From a checkpoint of a small multi-label audio tagger: arch resnet, activation relu.
Rows from block 4, named by matrix and row number. Rows with one number belong to one channel. Each number is 500 + 25 x the weight over the matrix's rms, rounded and kept within 0 to 999. All counts start at 0. Numbers have three digits each.
# convs0: first 3x3 conv, stride 2 (model.blocks.4.convs.0.weight, 160x80x3x3), inputs 48-59, a 3x3 kernel for each
# convs1: second 3x3 conv (model.blocks.4.convs.1.weight, 160x160x3x3, transposed), outputs 44-54, a 3x3 kernel for each
convs0.89:507519467468488496494442489505543517534516486517474520501519496528522518544455494499504483499469524487550536545458490533484499500530458524512503495490534500473504497504540477511535505484489543490470500508491503545423488486523466476471502492471502544459518510478505515532507505530510528514506475513479496493490496491496496524
convs0.90:518461493485491525526519452513491471511510503508463509499492490526520470511502502522518521474504548497524539530485501543472510511502509500489490507535528505490492517512485424488481506515510515476518478486528500514458519502517519484493488466512494507496481456478483489497461509496503526466492466533524511495500526489486477460
convs0.91:509495503452475465558543532544475490491457520466519483479506555504494540456479530507507499491536515489485492480472497498545520528491498517463480478515481491476530512504488491499501525512550509504493452479549514491477522496477503537500485495530502530534528529489493443471514483500487511489529496484474506504495491468492470501
convs0.92:551473472492515511531464498485514468535480498512495488486482501479437496520494540497482510510520478534473493489479496517486522502498477478506478471537547498522515454475507524478490527496525498514518492467542502507484529497504502522498487502510522543473504527505518489491508515494521525515445478528482495528501501519490483472
convs0.93:505492538555528457513493507502539494489519488455492489497511532476517477527517504536500494522516506502461498460511475500495531512475510506486486514456469467510506489520518491485517498528453498472485554579502461490495497496488566511500509507508506452507515518530488539500482475511458502508480499501520501527516491496467512498
convs0.94:476491523441493462517526520489501524520504512530525512482495496507469509504547472539546457526522481498498526505489516451483535478483491511476472500505542479539513493556494522503506511505515481533521541477543492520469504466496465492496518513472501494510504532520467470505535546502474499523469523479471471489477506490498496518
convs0.95:502470506497481491515515477477485509486473528507481508497488501458448535512479525529527492502505501507516488540494515515520469521485480505496472525472534506495489489533486514491519509470529484516523539495523503515523511502483510540534483477499535504492542464481473569516511496474494493493510507508514509479516448497512482504
convs0.96:491538479530490554488519516517513558490452516465490491501503485485515508481455485485534484520469489463529500490511527556498506521538505469447457472494531482493504492470485517508544448524503488481477485520507480513472500514533507471498503502545464472468511520492537526525476449465518537515472491463493506519461504491504519524
convs0.97:523482503516522505510525478473453472487473510478504526528456504499499471470499487469527503467533518512460485501553562516508523502474516481501492461531540519556502499501532500493494454523490488474504530462543465548525482472489496464507440493472491500519490515503505504508497432509474522498543474517526503513468474521489506493
convs0.98:478491496471479504523503507471480517502496485518531488498473476481455434501547530516549532467490518499479546495470527509493500506510521503499500499537506501516472519475495535558507479509513509496511471468485499449522479523509492551494526462508502544464473474528542541524480491540531480501483528493494513483508472493473485474
convs0.99:465489504511478470515509568525499551519527489472472500504487507553493485489519507511505495483512489529475499473486474482478485486494505522483520471487506495510533519516515479517491458460485510516540485533487540480509519494464490472546545505529498497520529530503519504491486518516485497492494526532476522503488535467489518498
convs0.100:528509473540513491539498510567491509504525522512517534536478481548498536512515494478507536538500485487520493518517453503491489483497500501490520496524494487514468491487490499495494502478466523514510479486519494516482512487528489501483524484481497469504504532548484473516520479510492505521506507483507496460465485485565503501
convs0.101:492485514419512479472499520528506467518495506516523483499481468503510500527496496525498494522554512456544486494514512456460536515435538522522476479522487494492496454460484514485496468505492491478572523487487495491492484516512489480497519479500497510537491479473477486526507521480469485508502491481491483490484471493527492474
convs0.102:503499531523488502496542479489520511489470469498484489486515492465518536494514486468489484519553559513480468506488485495525481473483517499470491535522568496508527480483512489504504516486533493525485476507516541463515474493471481476503503501503512484492504481466483499537549506508472532512511481515504494497536533538526487530
convs0.103:507512464532535487486517481488495490484492498504468549510467527480478480513495512510495457478539488508509505489548475485509503492471525508464526505505520522479507474504533476473510513453497529472487498494511503511482516502545511493480482470473451474527479503494487490489468516529491480519493543512503474489481503521531467508
convs0.104:563463475474491495531502477488520531488500508491513475514497550488493518482512516495471503509522527552491447486510469504459484525484498482481504511514509526534471500461513485498588480522472533481507541502551498466499496489475487459508504478517514435486487531499522497482486473486501517520504519543492490501532499480488499512
convs0.105:486565501500529493498435492499526511502481510507535524521478497527491502523478497543493471500553501531498533526485500478484520504530463500485489506504542493498496517485485475521466548525543487510495486507537506475498489486509514488493517487499488487490493529487521482497507531523431531483547502437492497524482500465525510460
convs0.106:486549476493500493541448523502525516500490488471495528480455501517521502464486463497477530494491465472521471470480525540501461520504494504489517474497532533511475481526518502510488497515487538499488508494481487502531489482514502466461499516532477473536515491500497503479457520530534507466471495526518468479499532465508509475
convs0.107:496501443492492516482486495486480539480524521530510493538500492521460528554455494474478515476447510471488521478473524488519451511489464480494532489481521493509496534494471507514506510480566473507516511506517501446433504469543520491501497484499475533503516505472474428523505522513527480492497500520511514487494507498524468495
convs0.108:526504473483442471466519521502547486519472496435489509487491512482463471495465488563482487487555424470506483510473498514490458505499527492482497496485523499498521467493486512511521526481467500516489504551451503501484497487527484501488495512530476527519532503501526552524447467536480512501477494518524444512472488474435500514
convs0.109:515513486482508496514499481451511481504476501525501491502535504466532452499489471538497515485480531483483506504451512474492484491500566480490497496488507492487538488480521488475481541484484500466522472505509517515531541520492569552514444480470543526517500544521494468472517509506522505442467477512484496501527548500533509470
convs0.110:477482506503505464521508539494506472484460540472521480486481494503500483512464500490490483461499466511464490494497467553493484543525480443512536458492494497477456496525519522467485489494480537528517485518497470496496527483522468512528533483495465473520469501451488500505498472489499472500505460490527506523501506496516464479
convs0.111:512487503464527510446388473499495484505520513493516515469509489500475480506544513512498524507516516497534507516521464488503503505494452474517469479528486469501500493533521502500485456468481497508481496503507509552469505521488495486484534527495485516508501490466488502494489494484503528487486565488508496482487475513480535504
convs0.112:513503523509500536505514503487489483519516506560522471495489473484512530504461528498482488505500492498538500499485488491435501499511503492505509495515488495530534519465495512497512500482508483498502520511494490497490512571535485471555518453475507515468500519508451488541463489479531564513502455478507490497511507522510557476
convs0.113:528467516531452470483539483489499518473509522533517516534492458487509523496506517505541523525531542508532477532520475483466524498555472492511493498497469533533511494490511502493499486503495515450513502465535468514509501468519465481500523498475502460517527507498453545535470483529494538571503445469485491466519439531540490479
convs0.114:489492517475550499513490492442484534524469481499519548502476486475479506531498507511487501458493501529555516487507504470510465461520454550487523508521488489484534506441540465469470506447484475496510541567465514495466455530545492513481499467504533527490476472527470499521520518496481480476426498538491488499524540546474497494
convs0.115:486527498497484511513538514490463508499510496487556482477503513516482460506480507479471499472510471520520488542508517494519518488501533506522493467499492489523542529497512497441473526513498530561525487502473485466499515517497518497482456485498525500528486494534491493477505499491496498506509489529454485501489530505498500454
convs0.116:491526524557503532483466487535509486468522499443437479500489499506492527520530540493478508476503502481492488502505507508515543528498502507519458454499487495507491472495472536514501494538516479495485517496506507501477511514462492522507526471492511527503512474485536530539465472507538559504477458467494495520470505484531514508
convs0.117:508482491478483518485509482461488555512494518486472484495492502516512503527512523498523522511498491517575485539471504536487452514513493511505491536520519515522503512488504513539499488477502480519456488554489481496494466501476491492496485495479478453482503478560510472482496529482511529505485504524490510493530474471480509481
convs0.118:479512487521527441504460478473471489511552512531508506495524510505520477505467511517503459502486514521517476521464533511513487541475461554492482451508509502471513492501484462523448484464498519508473481533568524489474516526488479456494480490516516511496483471512482494498452513505527541505485473485482486496411489454520473484
convs0.119:492474480511475473500486495513519559518489478424494482498460502511492438510481499497502485514559509523487566513502507521454461518553478511491474515477490460522491508496499534518487481471493470507481478490501518462497528488483481508541462541488482497503535496522479525532526505465511508492520514477478520501507493512486491493
convs0.120:506498502505527487536483553517447518473505533503503477485485468481486498509513484478472506510479518521550499510528473517524497484521504473506475503520487516523509484533501522510532528461528503498489492475460513571507487478487527550517487497507489483465504536530503522496511453481463543533521487511503456515487492460472523476
convs0.121:516497504484503539492531466548531459505460538495494541506506515467487508529508513496483506503506523485497470482502460472494497522492487491506511477490506505527484506538499494549544498472516498556530532498474511495510513563468500475491492500563459513486505495518539529511485470489445494553501519518547503471503515471496490529
convs0.122:522478471515476497518547518526559472471515500469481512532511482460465455428467496454542492502464450501503494520483470500503500486542509473522497491494493538480474474502488440468563524508454514512510509532512490489501495495482510520478503507492489457483456494473504502517480491497472503445504489532476476469502488479479464518
convs0.123:541486456494501454509453482468543490508478573518446458551547513500465515497490517482514507497482497536457491458512476496457495544533488499509486514520514470506458493492493461536497537485503505543521528502559508486428521516533511468522496488475501512506455517510504501509466529512544513500491499510480514518493506513505491503
convs0.124:485532482520481469491507511464521471558521459478514501496538496471484502476488457454512484485526486493515541514457490467532455489528481500491475491517478503485478445533494507504530515476498487476498509489531525484520482469504543545525488509506521516532482479494540513548498538496495524487492490509477482476521552482522475490
convs0.125:507495507485506504551522515503522501490531497526468543536519498514529494461566465507500522518542499496461542488576488500515516494511466522503515512508512512517495479469500521489502526530466495507484488498545501500472515517531461483506490484493485510470482485504455492504524534531516479498489469515487540474505492527527492499
convs0.126:475492521505509522541517504456514508476485505473504491505481520502499533532456524490513509497523509444536506505515466489468485535486475483492481530489500525497465506522537538493509462501502475501488532525501497471502490491513469477463495505515534521576488517505509511470504471490459504509520504489493500527422469534513461483
convs0.127:482499483496482498489504510501513495482494484512525505531465512497446493509533517527509524510501470545490536489484552500493503485504502531516507552547496475508512482479508548501529508501500495491517507496497510528495484477472532516496497490521510515452492517502473501521505539500490429472544507503526483548522505485465482525
convs0.128:507557502518509535500517470482497487500509499513530496475522521483453506535510509481508493507477509486495510524499510542590491469466500526494532491468532481524502527486492490492505466516494463497511543540480476452486496515494520525470476505501513454511536549517541492489497516475525510481521482487521504501498486497520493511
convs0.129:500503508499489520524484490514477491547530440464540534513499488521469501461484475569470507523519508451497516557529497486522498467491548484468500524505463449536487491483500486458476506542550480477476530537489488485503503516512511458535484489501478500539465502476504491501477495518508446519482512479514540484484542467476446502
convs0.130:473478510464456465520494525515498487515484523493542517458525492481500468468490486478433484454499448550491528510471501524503522482520549458536500482498474495492507446541501484532515490486470541568458511528535474469484485496476516469500476494497535481493540505526487504505483470468466475508478477525498525490485460468479479507
convs0.131:505569480529496518522511496474507500515486486501502512489518500481528516487488537477497520497490487493476498493511490540544499497520527494497485483517502507472504478492484494503548469528500511465496552544518506529465498476516497481507481522502509463514512506497572536516536504463514497465494473522500496491533506498480484495
convs0.132:529478511497513488500512528473535480506501546539499523529516470506513521476542460505493476458497525479549530469457510556496520518529511522497511473464479498474478503519441501528440480488516479472518494495440514517521492487501492521503512512500513505489492497460501467493544497482428489495546505450506507499506483450526544508
convs0.133:462502506517528509494522480491477523480468515496509478504501459491474473481493546524477515511525511451493482485459512486492493501547482487481497478506489499476501479505520537538502506527479478474460555509519449516481510485532516457456537521506477505469551476459511514537450511489500510540540523453500515521521505508505497511
convs0.134:520503477491489501513474548508482477451510487478510522500463526515512496453494558483538540483511542541544549522486502524537466489493510530507472514493482538483502480500472492526518487456546443554493511463497505482507467531516505518534500498506508503457513469486500493516527548501514507480479495482464523488504456494467477484
convs0.135:483547486517525503523486497516526547489502505467493473513478479527523515483554498451504496486492481482485489522558468482524516509497455485502471504516523524508538464482499502470498478483486501548487495518565536515509535484546497512533464504496524525458511518560490502494503515464496528506508505496526524495502540517503500505
convs0.136:523477531488511471499493496519496510520490517479428507473507489518468471515545509507476471531562499493510520522531509533491489500511549543525529501460507515503506523503489505457487512502471497498496495489572506449498454455493512540524476490486501522479535485530489525521505465518527497501473468515496547484471461534509460524
convs0.137:462496525511451503515504462519519503445514542518526499503516539528490533568531549504463523491512495481475478495472538537492505485515499489519491512497524484492531518500492486535461511458468517507519482497484512497502502485530461513502496485482498498524511547497499532513507518470484500534501467505502514544483492559486482498
convs0.138:463464510497538507506455505474517447468507516450507525510490514499454442512465515520529525492500528518457454514539471538498518493496520437522495439519521511497533481504505486466498499518494552497499490533454466507540502518496504517471495485502522535481504548527514518509497525481518550495490529483493541549527536495497546472
convs0.139:525533460531509544502478453515463532533482486470506513499523456528460474544462484516509542511540496504510472467487478506493481570489510479487512486497527469504490456506500497436483476499469494541525506508465464546483488489536455507437508541525495474494466469503512539509511491461492507476509489562482480529515469522467522482
convs0.140:505538545477551468540500550517485490490472480446504490518516485517513525512501462498490497506496468529547485521456516505541525467508489483484489489497528504524513484479518487515491482502546518499457459541440558504498476513487496471536492559492505545470478521487495504525491433529495544544473442491518496499515524517497500465
convs0.141:447495490490512479569546540523492485488521554446517480509466515468500522495510465482498520522493485532522486432520497488469515541460479484492517477477528478492503520526495546503504499530494463497517526496523496475507471491505492516519550476451503496502504466521540552498500515531506577552513512519492504471502457566484511499
convs0.142:534475484514537463470504525514497530527516499504527495519493507483470527512501478488486494503518499531532530495495517544534483518516483532495537499491493511501517503483552518497531509499518523504461495490479490498534479494474513495521475513498533511481505492546503508453529509505477472530499507478499521487571501474562547466
convs0.143:497508481498494511545474535453515492498516488471487473493500535461460509471479480519450509512483532455541519494464469518509539560499461524473503519492529473506531471478496476501479463518556500451481552551486509526520500472542452482475480496483471507474525520487514483543490515480480508471511544459496524527520527449526502472
convs0.144:502529478529510485487515496479504520509518460502519471488521519467471507507558556459449469454540518494486459499505466495510481502517468519482491541529502517484472504525490524490525512483535493483538465483499496509486501484450503493508513496478474514491530489515496458532517505487532455473486495509514494477516539483486527521
convs0.145:478528485470498515495501458466501524505456491470478456466485494478494488509513472518511492497523485473471519525469494469508503499487466502529535518490481489505482506502543520468504522518496526483480435500506500496507488542503516472493495508482505474459513536501467495507517475549503504486451545479517499479544532503506480452
convs0.146:458461492459527466503492523504482490523529510479489500458497526467500491503544472489489480480473462530509480481480506510507511478555510453521532482493508484506525488449504470501473502518497515486484422509494484532483510493464465486528497516466469456472523482480485490507450503515536512491511550458498499527464463489507485493
convs0.147:517485531505559510467490460496501472567493493464493456490474528523533503455511504502488510518507487507517529472494508522547501534472530517508541485534529507512551519453517469486499487493507503469495492542484472486511533527515496480507497485484449472477511543538522485527474498520516516522489484472476471510446483496502512491
convs0.148:500498483527522498474454503501517522511524544466467481513530491476449502514517503515567506513500475526521460520470510483506495474469472544486493510456575501504499477523474481509502493493534450546526489492542515444487501501520489439491503498506490482481472467493516500503522525471478531482508505474494573457490501504495516485
convs0.149:516502514501525480523478496523515468504473539487485480490539500498494508491464548497486478459489504464478508515492468465527487489518507527498485541494463491478497486535494509522493537485530494564504522470509486506495463438483511492489549545502472497519500496491539535490524501532528517495498472490474509560500498509496544486
convs0.150:495521518513494499483510490496498514512483510524489500520520492499533488486505493499519493534487508514494492508512461475536515472522470458493486503505464521498528474490490480479518505517520488465516524567559496483498502486489485469428527475524482494490451458450507539527501509490485505495479478489513501488506496512483500472
convs0.151:541500521550515508468484513517515506515502526510498484520489506476473505547458496561490475515480507499516535522505524479537505469488520494460517496523527496511523473532474490515514514519498494477499505487515518524483531521469504528538470447498499491474504511451543514463501488513473549451473440543536522520483527520524485470
convs0.152:453539478493520483491492519456466476485533538565508530563490550506501497438488500498536521589477451523481487510439566473570503533496508535538522487531514503464490483495505517497512493501504523518477514508572489473471506494478477503489510468476483537490540457530479541505500492542479530476508484492531469518463482506489507486
convs1.89:545452496494498525475569505480537495480478505532460499525491496476431520504545492521514475481511530484478520495506497523467472489546520542525494504548502562463478496491535511514511471510463536511493480485515513540484492502503445492503513513478478483506562482492447505507579446508493511460502495519
convs1.90:524510513507519543492482518525486527503472494509517484555532504554516484492536496532504467508513513493469515521534522507515507491496486475492496530574551528563479531502481518480498507504493481503518480541508487484518506508514467517542506531475543459530476474496479512508490571507463487467505519512
convs1.91:553474472458527522465480517487506494473505491470505512540522447535532466467478523509508483503502541489487501477479512526528496516483529483495516525506492536508502458499545510499462481530490484513489513505495483527499498486541532491484480461524521527499518491504454508484511465496467502505501506511
convs1.92:486535475483521476531484489479487462527480504520522511463486482500490542495521486467457497479526452514478516511512511495503503564497537495505517492503518500530506456555496535505517507515519496514479483491491525469521507527503481500451464472515477509544489493516484480465509516474509470514536444496
convs1.93:476497515515511505540520519499511532487465541485504488534488547514502479541474507494492524498482533471517512546523514494507525503502500491518525534461484482464483515482470525488525524504483502494558462487495514533471469498532564586470487477508500517466464490537482511514507459500449551467487532517
convs1.94:536515523514523478467509522470516498543469470513525504511472512492503538533501498480503461496551508529494491487518461514497477492494495490535494479474487478484488517490538505494517517519499512511495504493483457507493487508483485465531496483475526494492516487487489488506506504519497498498554462502
convs1.95:505499486508471482523470512487500502506496486509487496498515516478515508511505483472514510500533496503541491463479507474495492499518497474520470530514520463523523497501497507521482472483539490500513471477516502475496496494514503557538488509516508459496478519420498510476483531500498474537535472506
convs1.96:510479482497535525548568560508487506521498518461467476515569512510504507500490478433477473516508490506520492518530507545499517503516495513483479520529509512523485510471536537481498507516466470492507477481524536494466481504504483493471507499467492505540492542498510495535476516457491514535471517522
convs1.97:494535503530507477490526536494519481476518516426500460497487508530483503475518546480446560503541462513495486507511484476521515518505475512489453530494490556480493518505560494567467529484528491465533515530441532496542464543491506506515518471517516480495475525557513542503490517499521485518485483517
convs1.98:551547463466535535494472496518515527484486518479486501499485502438513466534471528476500541505522472538485500557475501489501456498516502499452506498441562512525508498516523531471519567524450489480508452513542480483526537526500521481553508515458485510456476483512509478526503538501520506528479472516
convs1.99:513518533467494465517481477520482533510471499485463482493503540511527477503482468485479498491481485513471525502500516496523513555520519526527499495468487485479466574481502514501529501476449539516497527549520543490530491468514492501517477523490506492510525485549524463478483504496509544529494521520
convs1.100:493491491495473530512499488509497505473504503480505469521499484470483516511496525535522496475487482498535486491509526516490441530540501478478499501493517511497523552478535488517473521488476473519524505491470500495457469514492491520491528535484532507475512482542475550486515504502543489509484524520
convs1.101:491475484461469481527530483476522514506495493501554503520480533473461496530499515477496528456479534476511481479522523512492496519478479508492528510492516502483534513492499493528533488508512476504505524426503494474516493508497511527469484478485527467521518486562518534493479521487490506526486501499
convs1.102:502470462512462500521519496498489484501492512508504494502493519464483484486507480561489553503481496489491517507502476478475434495475498472478472515539502496493506509496530476491492486486515507493498505486525517470524493506558529517547518494487477511540530533489498462496523484545522534474507505516
convs1.103:491503493503481503452525487524536492501525423525528495485479500491550471456496542480503494480518488475526475519508504488472512505498462505541495506537517511506509514501514491461481476513492503509502519492492515489481517469468488461547485511511521462537502446518463523464516512469494466502462520471
convs1.104:521506419521497551514454534467514524486494479496525497454527507452508535531516428489552476497505498496515476456517473533514492530488498495496501527492492479511486506506491512477538515439450518527518510527502531495470498479494485516481464520466522517468493475511468525516501524494476510490509469477
convs1.105:494484489468469503486567504501493520463577473501481499480479482502488483519498532496510489515476414465516467482477482516488518521531491526525489459466440524525516473512546479522472488505501502516470521476510507527530517492481487484509526468479479511480507511523450585466519512488477499479517485497
convs1.106:474501524490480478497489472532505466480515541491455511525483484480464503504495543526496473530474501517519484497515502477500495504510566477485501474517509492480526485513458528464478528490474509482519481513491509471490521450534505508524508502477490531485506521535498494508459543492516511503519511502
convs1.107:476480538495490492519467483536494495497460542516492530486504499546492479468475492509486497487518506484525478522496492471445535496480509475528475499535556503459457521525519447480523507489484509518518486494491501472489484511479508520488501512509528503465517514512511493467463495495488561462533419524
convs1.108:518473486497484493445487550464476551474513482484498506517482505497524489503514475559493532519532539553522501500489494507523503474486498460516501493509511441489503536484507492463510515499509502488499547501515507506530502509532487515487453488487484498488445477601492486486522469500445491522482439529
convs1.109:559476497502509511536506519504518483506485538450503510503526558452557589473523505497500523448483487494506504469510499510506550533493473512487500506520429505500533498531488521474521532481509511522520545512509442491471528494508537535516460492481449489479499526441511498500523448515517526480537500518
convs1.110:519496498542511500526476482466444498489464501453524469478474541509489476530530493501510486487462490496491496493485516473518496523511544486489512508526472500510548465481514488516506545487537531444531506518479507513483468480541462484473528480489498498454501486516500492521514484486487510521480493471
convs1.111:524493504482487512522528465490498489470503503555496541494557501498485495488487463495474455491524490466522507494470519524524499485518534468517487494508490461486488442507504489482489521493477479528495509468516492485495497521468495500513500473469513494529499507502479483474478488523495494499496477498
convs1.112:474515489487526519536532485497522554470514510566526501507503544524550452566481497509512517457479554529536469453489456458492488543515530473480504437520400483498512479496483497515526557451498467483448523493505524500539472493515554590507531482527562476509505467507482495517539456551535472485524508505
convs1.113:469525506514534440519459540488519515479553492560477482470511460552460525513490478462470522506535512475485478462478495519479495483534493519476525498500528481492521462524546448487468526481451550521511546502502486480552507492506491484490512527526507507509457475507455442546447497524501525452528454535
convs1.114:494497485546487516496513495493496505519445488445510492491478515511509498500461546517515474543509522499530421487521475470522471507496464496457501508492489510484541530477529482501468525518464446493538534516482475514467522499511464500512538498497509487499492505506499518534521449499446517501495507459
convs1.115:491531477465508527494469473460539476528480502496492466504507515473501483525499501480482494521506515522505504519514485476489496528497516462446545514526474491514547525487482498504502510542414498505556460479491554482494495468456524506470502484521495543480482493498538514534487533501486514512543469545
convs1.116:474517511502499469500547560472452508478487500501537457552526518482500532480496485483496539511527522527526495516496506513512498482517494508471507474476463492461498467562500542474501466506501504508505481490492499520507503497471481514471516481545490518541534508526455493499550502531505482489529503477
convs1.117:525489494505493531498488502504539519464469510523514515470507495513499532510478498560508474470528516539504531504511502480506490512509491484506474498489505496449453506466568461502501524463482495496496495485541479464499463511502511514472479484514512496503495498465507503522512521481502497517489552479
convs1.118:491493474507506496464490496486508521470443528500470468511546503517510530482479495497509450477489495467489512500488475496494482482502499529489501570484569457505544491484486473500497526479507445495506490523490542429439519492494496518490501536511508467540484480519498513465547535483486515503475518474
convs1.119:474515494501534503515466543527490510532491524524486514462469468527540558512505444491501506518495491476512503488479545467498545492508490517553514522595559554514505534522525475497454500506506544516498445461502513467499511524478483486482555512449483490555505513512525478458500492489466499516474506494
convs1.120:527493480545498513544496517507553488512518482524526523511506496490488515479481463457471527548527475486500508493514477496533504541520485502481488523548493489523498524534433502471502487464492507509504507497486551488497496505513513530493510494489505463533500501451460487467481474497504489473524534562
convs1.121:479504482529506511502530520485489498490488460446541473489479467477500552530463484513498492472498526536495483503471477512513509493487476514490491505519486483503494484540456523481537460520508494512543517508496475519504513489512486504490457507526486492527500539463521488523489508542503525477494540519
convs1.122:494502469477481508541488475512507484508503519495522496489476483545495504539479487463525481490486524506486466531519491514503506484505516503456500463516486505474510518494512445503539506482503519470502547501512446535511515467508500514482485509502480538453493505463503517506532519506464497470472476496
convs1.123:505510540485522464491438493524506514503499468484477509472537492502467511501510468469495502501486485528484481515536507499516509492517486512467522477490461521499564459514460548496517472498501518502476489468513471448533497513517564508507485488515502477507513552501514482497500521491539504492516471523
convs1.124:507482490552501527480515502492461508464532454528494502522536507505519549469528507490482549527492488498498531539522510476508542497480470502515439525498558471437475537482514519526497458462490501486510478503564496517485527495515516489465509539514486509544535498500472563476464474473484525499488508532
convs1.125:502489510511469496480477496490479510534520517471480492469526489497482484466495449508504503499491462499515513506480485506472492473459459511509513525506511485481475548487487465501523463553495516502466479483510506490448485512502497505470459503505501491556522509530489441491479488525525506514484452501
convs1.126:468498521452488488493505445469505506468492505506506484505468507488473494540503528481460503512523490533486522498498540485489481502494524490519474508542530495505466485499528495467479473447537478468496525495474526517470495497495478480485549497464509493507501489500474485513547515462520515482499463476
convs1.127:468517483485501458449534486478454479534506477546469498482496525491496540493521505508502504449456493469498467505484470469491498480479495532486480451483502541507485479513546492521501478438489539529503496516507521494536484501490495505502514531531514530469525478486501486514510496527481511502490473471
convs1.128:521504506488475509482466532452457503515514491487504545464491460478520535487459584466493479496471520452505530482485473507492509517510472524489530476463485496482492505578488529512480512444499504496512493483486510513508503502479506495478501457496585488527430518499530461486499498486469489489555509493
convs1.129:485496534494503490516539474499489463537483527502472517493486559522490482504531457504533497508478535519497500532514523526503533540493507507527519500526445494524492463515529505465505535477535558473487555473503487478503511499466497502527481533475486510501452545459471528506539461489530512503449523469
convs1.130:497508485492526516511487482443508518555514530468458492499536483516478510535505515500467522518545557531524445514481491478522505515509495503544501496504507526465495521515517477524485504500489521482494469470535467478518494487496520491468476494540509493527504491498528487501477497497491504470505472499
convs1.131:533503465444469484470547503479479483508493467509516499543502465473522568503498513491534502516501499482492494507492504469499491522499456516463482473479483511479481494541490462515504537472513525519488477489495486508521469522500517532556491494481534493558508470513462515484547496524459491508499487490
convs1.132:504512514531513502534502512541500505500494484529492486489488494494513520490493505468469509511464495541539474499461523538504494513506482488528472494485473477477455465510513481519472520458516488510518481493504503459511560512512524490500470500522517508522472491436496461522461519481560490499459501448
convs1.133:489489505483519455518490473452514479482511500520535559448560544452510495557486471543497515503514524503525492507531526491518469485502539521502449475464519493513504462504541509493556531523480481503489520522466508522524498517510547466510496523500529487512495480474554486507493503490540492540484504491
convs1.134:497487488494527528525487503550549477532451531514523469486526520494460470499484527444482532565474533520503495509510469544506522457492518480489523495555520533497509523504517508491503502459453538487472542534515451518502464407520509502509461489472526453533512536506506494555471513548529516505470505500
convs1.135:472470486513496541480506504500470501503495499517498461478514490498488566419510534484478487435488518510508491496461478479520521483501468513513513498491479497467493503539486494541483507484469488496534506496501479501494494486509501509529495499489484537512519523502494516491478472501498531496469494500
convs1.136:499475520530461479457503484526512496501524491490506568500504509488460500505490505498514490488476493530510507509479508499477458500505484528487522488468528503507476511491512519512521494477474516513522530516502548518517476562496524525511463477494439497505515515546527496505518494499519505520487511431
convs1.137:477498470523485515515465485494508531530474495495470485495515509516472491529529469542500443518514492493494447506491487493489499504464510473549479563498491484459449565474512462486456471505450481497485506459487530478481500527510522507465530494509460515493494473452507463485527570433516543451503506498
convs1.138:487499483494520476503465542478519466498480551477483544487514477470492488459541490470530506489481486512471491490503486507513486506519485496510465489492467487503511516557508501476496471512476493489487466466531483485524505501502504478461470504523485496523506488483525485507495477527522463515483535491
convs1.139:513482513455488511493504510533469500482520498567517464444504496471497438491503501514513432494476509509537479497508502514514495501497528540481478490499492544505480460495508499478498526532506534490462466504516521509489526468505474520509454493525523507523529517546458525497510505461560432536518531419
convs1.140:464500526528489486452504491534488557475516513556523515512537497535486524536486542506515530475506486483499504511497524512474507527510521471533460523515498509495452538486527476500454490517504497524470520512491502491510507494480487501507514492510453538487550486523502503512491465464511539486524506466
convs1.141:464546468468468484500517475467473548516518507497470505431548535477447520508480514510505483493495471506530507471468459518493520493525488487513460456470448484485517489480507493507497492463477474514472524529571478493546502517504504489492504485524497507481447508513493476471499522465504446507489517524
convs1.142:509507480545487508495508488518520480481485529533509530473497465446477518529494505457528511504479479466488543519552506490518465518499520499475456513483532471548494569423479532542465479506488549525474464503500513515438476493457497503506534487514512504516501474433481497530513464547516500494491510520
convs1.143:484530501517468483513506510483480483505490461551487493499509527464487490532503504550564446472474540492429501505476499511455489523489494473534506485469441502475514474504521526504447496508469461497537465510506486444499479520503545530495522522504494506532507475547484495502573481492477475515489506540
convs1.144:520546491501501483512482526485495553504509515521508476481502500495537522482483498480496546488504515495458506483488480476490490487467486483518494490500574495502483469503522479470502504501475487487464454498526533519459538457494469496481517495528480498569494503516514449509487482524499473496458460504
convs1.145:511488518489506480466501498486491504517496534496445516516491526521513555468477507480467512545467497502490496512527519486479483494467478523504470488455514540524466504515506459454532502509445492480530497532496505495502506505500512501486475529536547465490449470535506470529522454461525533528487484476
convs1.146:492523465492508506489515478473504529461488491486479507522529503474505537512475512487469525533451509502498508530495539503496518516479510505494477491420517550493502527513470474551513542501538489509498489489504510481499545491481476481469485504507499469510485485541503486503521481521519471525437533494
convs1.147:496489503523476500489517477500473464484488496539495533504531549530486481509490490522488473500504504486478483482509514462492507536486489493495479504539508467520519472456534525446516499486506531526525511485450519503456536513486502492519493504478505514459555475493480504490458473502483550445571540554
convs1.148:485525496470486496522502506490494469514445517520521530509524479538461505464496502515503476471536520474462532480523509480495495491471531520484476514503500430480521497507455447481528481496496553525496516524466498471500498492517479496519476456493479518503503523492516505483483489515466523457503486512
convs1.149:482498535522488541495513487534513509527477500510510501466490486504496502465537494465518564502491529541532456483486473537523486443472493483516486469494487525502498525518525492531481494462534496493492500513489505480516508488507500525512466496516506477520518529492462484483490504470469517497525475498
convs1.150:487514527507471485531484493486489469532523544499494483494489524490524515501511512511493492500532535513497492474504548526504506507512500477508522560577573507501486531520517505505533498489493528487480539536528514500461462486507475475454516489494517524467505513477507504502526510502456476471506501519
convs1.151:495496488486484515505466525458481510500520480503482508507493489505456511523489528487532456502496504484494485459470484448532512464488493503522463474508454474468558517475535461518453522465502532480514515509471493517506508522525511486479489488526484503485479509511462513476528496511485523512503475497
convs1.152:487462496507507462484493496502522530482503461502458499501504511480475469506524492515479473493481548513490481501492469458513500499540506488513528515518482491495507480533493506485479461524479521523512466496446514479482490509527499509483498481575527496523505505483484466515502533534492501519511492525